{
  "arch": "caformer",
  "image_size": 32,
  "batch_size": 256
}
Rows from block 8 of a small rotation predictor, named by matrix and row number. Rows with one number belong to one neuron. Each number is 128 + 32 x the weight over its row's rms, rounded and kept within 0 to 255. All counts start at 0.
After each neuron's rows are labels from the 100 images, of 14848, where the neuron reaches its highest value: "responds to" is what is common among them. Only what is clearly more common there than usual is listed. The data: pen-drawn characters of a made-up script with 800 signs.
# fc1: MLP up (model.blocks.8.mlp.fc1.weight, 512x128), inputs 26-51
# fc2: MLP down (model.blocks.8.mlp.fc2.weight, 128x512, transposed), outputs 26-51

fc1.351 [144 157 107  89 113 182 143 110 151 149 157 143 125 160 167 168  83 123  91 106 102 106 132 156 120  57]
fc2.351 [157 123 121 121 136  99 131 137 111  87 110 142 152 108 143 120 188 120 139 156 151 154 133 132 167 110]
responds to: only straight strokes; one stroke

fc1.9 [136 138 113  66 151 133 120 128  91 144 113 107 152 138 120 132 162 153  96 128 124 190 130 137 102 124]
fc2.9 [137 229  90 151 105  67 116  88 133 134 149 125 114 140 157 172 183 185  99 140 141 145 130 100 144 133]
responds to: four strokes

fc1.260 [101  55 154 111  70 125 101 131 143 129 116  88 138  61  94 120 147 123  94 134  94 136 139  96 109 176]
fc2.260 [117  95 119 148  78 131 120 105 138  86 174  68 115 117 169 150 109 111 148 182  94 164 139 117 166 129]
responds to: one stroke; only straight strokes

fc1.419 [ 91 135 119 110 135 135 148 131 120 106 164 120 103 188 106 112  95 149 143 116 176 166 155 117  80 151]
fc2.419 [111 127 162 155 108  62 144 180 131 108  95 135 189 132  84 166 121 182 128 109 141 160 149 178  81 122]
responds to: only straight strokes

fc1.182 [ 87 124 121 194 167  98 131  64 111  96 156  54 158 166 113 132  95  87 172 121 137 163 104 102 103  83]
fc2.182 [130 145 142 117 112 124  99  89 107 111 118 189 108  94  99 225  82 128 134 130  94  90 121  83 130 127]
responds to: only straight strokes

fc1.397 [159 131 167 128 138 158 172 176 184 110 109 108 140 164 106 200 115 167 112 158 100 157  60 122 113 148]
fc2.397 [ 74 167 113 131  98  92 120 123  80 112 122  91  46 166 120  90 134 110 142 114 114 121 154 121 112 147]
responds to: four strokes

fc1.139 [104 123 134 119 169 165 137  91 123 172 178 160 152  85 129 154  89 117 130 104 133 112 161 120 104  73]
fc2.139 [152 120 106 113  93 161  88 112 143 158 135 147 128 123 102 157 113 113 143  73  98 136 119 154 154 113]
responds to: one stroke

fc1.168 [ 92 124 120 165 154 128  80  66 156  83 105 114 114 168 173 136 151 157 125 102 121 102 147 124 148 146]
fc2.168 [ 91 106  96 110 154 154 129 165 165 158 114 141  63  93 128 120 162 152  76  96  84 148 146  98 144  81]
responds to: one stroke; only straight strokes

fc1.76 [161 129 136 184 127 131 133 131 159  66 124  89  86 185  87 119 129  89  41 132 121 104 106 187 100 168]
fc2.76 [126 164 120 175 201 134 105 103 179  92  97  71 123 121 104 111 191 131  91  90 153 120 140 139 134  97]
responds to: one stroke; only straight strokes

fc1.19 [105 104 151 122 107  92 185  99 180  99 114 126 214 167 108 100 127 118 115  74 136 153 110 136 121 130]
fc2.19 [ 71 181 161 176 147 153 128 139 103  55 133 105  84  89 148 109 116  77 142 135 127 175 129 133  82 143]
responds to: only straight strokes

fc1.283 [215  99 166 118 144 170  90 126 146  77 155 142  74 112 100 135 115 136 183 109 136 109 148  95 106 115]
fc2.283 [174 142 155 158 101  59 182 116 122 188 130 111 140  98 115 115 136  70 111 160  69 120 102 176 113 130]
responds to: three strokes

fc1.356 [176 116  93 140 131  94 143 138 119 116 174 177 177 147  83 153 138 151 194 107 125  79 195 127 105 138]
fc2.356 [152 132 164 121 163 129 166 138 134 160  87  91  72 189  65 170 134 118 153 106 189 153 147 157 106  66]
responds to: four strokes

fc1.171 [117  87 204  19 134 118 134  33 116 162  88 146  85 132 132 148  89 134 163 169 132 120 133 127 119 108]
fc2.171 [138 163 138 159 116 156 157 150 122 100 141 104 127 148 116 112 140 117 117 160 183 146 168 119 121  99]
responds to: three strokes

fc1.25 [139 167 138 140 119 146  87 110 112 117 125 147 126 114 145 100 125 121 131 105 123 171 112 170  94 169]
fc2.25 [136 119 142 125 111  91 158 121 104 143 167  23 154  91 147  78 167  91 105 138 126 118 102  79 105 159]
responds to: one stroke; only straight strokes

fc1.35 [151  97 157 125 149 131 111 102 140 156 138  56 128 108 106 141 107 117 128  57 104  98 105 111  98 107]
fc2.35 [117 143 129 104 136  84 134  76 147  51  87 151  90 140 136 151 118 188 137 136 136 133  95 116  76 118]
responds to: only straight strokes; one stroke

fc1.21 [120  99 186 136 190 135 205 109 145 123 120  80 118 135  95 111 165 144  71 155 182 145 143  97 107 123]
fc2.21 [110 133 214  62 102 142  69 168 149 117 144  95 129 143  91 181 115  94  62 145 137 178 156 114  98 115]
responds to: one stroke; only straight strokes

fc1.58 [154 114 161 157 154 103 121 101 105 105 140 160  91 133 101 194 133 138 127 121 155  98  62 118  72 143]
fc2.58 [139 124 101 118 158  77  93 136 107 160 157 189 173 109 160 117 118 106 122 153  67 161  35 166 138 176]
responds to: only straight strokes; one stroke

fc1.122 [117  90 125 149 127 140  94 152 111  88 155 101 118 129 124 154  99 132  88 192 111 127 118 101  62 103]
fc2.122 [124 120 101  96 103 127 139  94 127 168 156 132 118 151 144 157 112 122 149 111  75 112 131 155 149 186]
responds to: only straight strokes; one stroke

fc1.199 [102 128 122  85  73 117 169 164 138 112 126 123 118 108 115  99 129 102 105 110 118 108  81 158  88 160]
fc2.199 [219 155  81  80  82 131 168 105 163 123 157  64  70 168 105 112 123 145 126 110 155  16 140 159  88 108]
responds to: only straight strokes; one stroke

fc1.450 [145 132 128 100 125 111 107 126 158 123 158 136  40  89 120 143  83 156 116 134 122  89 125 140 134 171]
fc2.450 [122 153  98 155 121 111 135 125 122  86 105 159 102 140 107 147 135 120 145 146 169 154 115  82  77  91]
responds to: only straight strokes

fc1.218 [104 146 116 172 146 155  87 156 128  20  93 142  83 111 122 114 135 100 107  72 120 141  47 145 145 129]
fc2.218 [141 121 132  93 118 183 133 107 103 124  71 164 169  95 123 162  91 154  83 119 174 146 131 171 120  50]
responds to: three strokes

fc1.245 [133 141 147 142 177 104 113 198 132 179 122 170 127 127 129 177 187 120  94 154 120 125 127 102 135 101]
fc2.245 [179 167  94  95 180 112 145 148 162 151 115 166 161 127 116 100 134 136 129 153 155 127 129 126 122 181]
responds to: one stroke; only straight strokes

fc1.383 [142 190 149 128 174 103 139 153 164 167 122 156  74 183 108 126 161 136 128 131 174 152 164  99 115 168]
fc2.383 [ 67 149 125 164 154 110 106 131 125 116 162 120 118 152 117  84  80 135 175 140  97 101  77 121 181 110]
responds to: only straight strokes; one stroke

fc1.181 [137 104 124  74 137 147  95 158 134  97  55 157 157 128 193  69  93 108 162 101 143 158 139 165 176 157]
fc2.181 [129  77 161 124  87  87  47 160 119 128 144 112 143 173 108  65 117  76 105 173 104 213 111 165 132 151]
responds to: one stroke

fc1.435 [156  92 119 131 138 140 180 164 105 121  94 131 120 137 122 141 183  39  97 130 125 148  99  72 110  76]
fc2.435 [131 145  70  43 127 150 168 206 164 126  92  69 115 128  96 181  82 136 125 121 148 142 151 150 149 139]
responds to: four strokes

fc1.227 [ 43 114 137 127  51 100 106 167 159 178 142 150 115 133 124 109 109 142 107  75 182  92 121  82  96  87]
fc2.227 [ 67 114 156 139 177 121 158 145 139 139 115 149 109  82 103 121 155 128 132 194 116 146  81  79 127 133]
responds to: only straight strokes; one stroke

fc1.246 [191 112 123 116 108  93  82  86 152 143  71 131 115 125 119 160 164 118  71 139 113  72 156 111 123 153]
fc2.246 [137 129 137 126 119 140 139 137 111  93 186 182 147 119 139 132 112  85 176 130 146 150 114 120 125 167]
responds to: one stroke

fc1.67 [113  94 151 198 129 202 126 157 155 153  98 164 113 129  86  79 124 110 111 147 188 167 114 111 143  93]
fc2.67 [164 131 134 123 178  87 136 140  97 155 109 126 154  92  93 139 113 146 119 136 181 130 137 115 111 189]
responds to: only straight strokes

fc1.495 [ 93 128 187 140 132 119 134 145  94 134 150 134  96 144 114 157 123 157  99 111 129 142  92 149 122  52]
fc2.495 [184  96 177 115  54 127 104 118  93 113 170 127 147 176 126 134  76  89 130 193 148 177 114 145 197 148]
responds to: one stroke

fc1.274 [167 101 154 169 187 104  99 102 120  86 156 102  95  61 117  57 122  97  96 139 126 124 149 122 133 113]
fc2.274 [148 159  98 122 145  85  97 125  97 150 113  90 144  98  98 163 164  71 186 174 137  85  98  84 153 148]
responds to: one stroke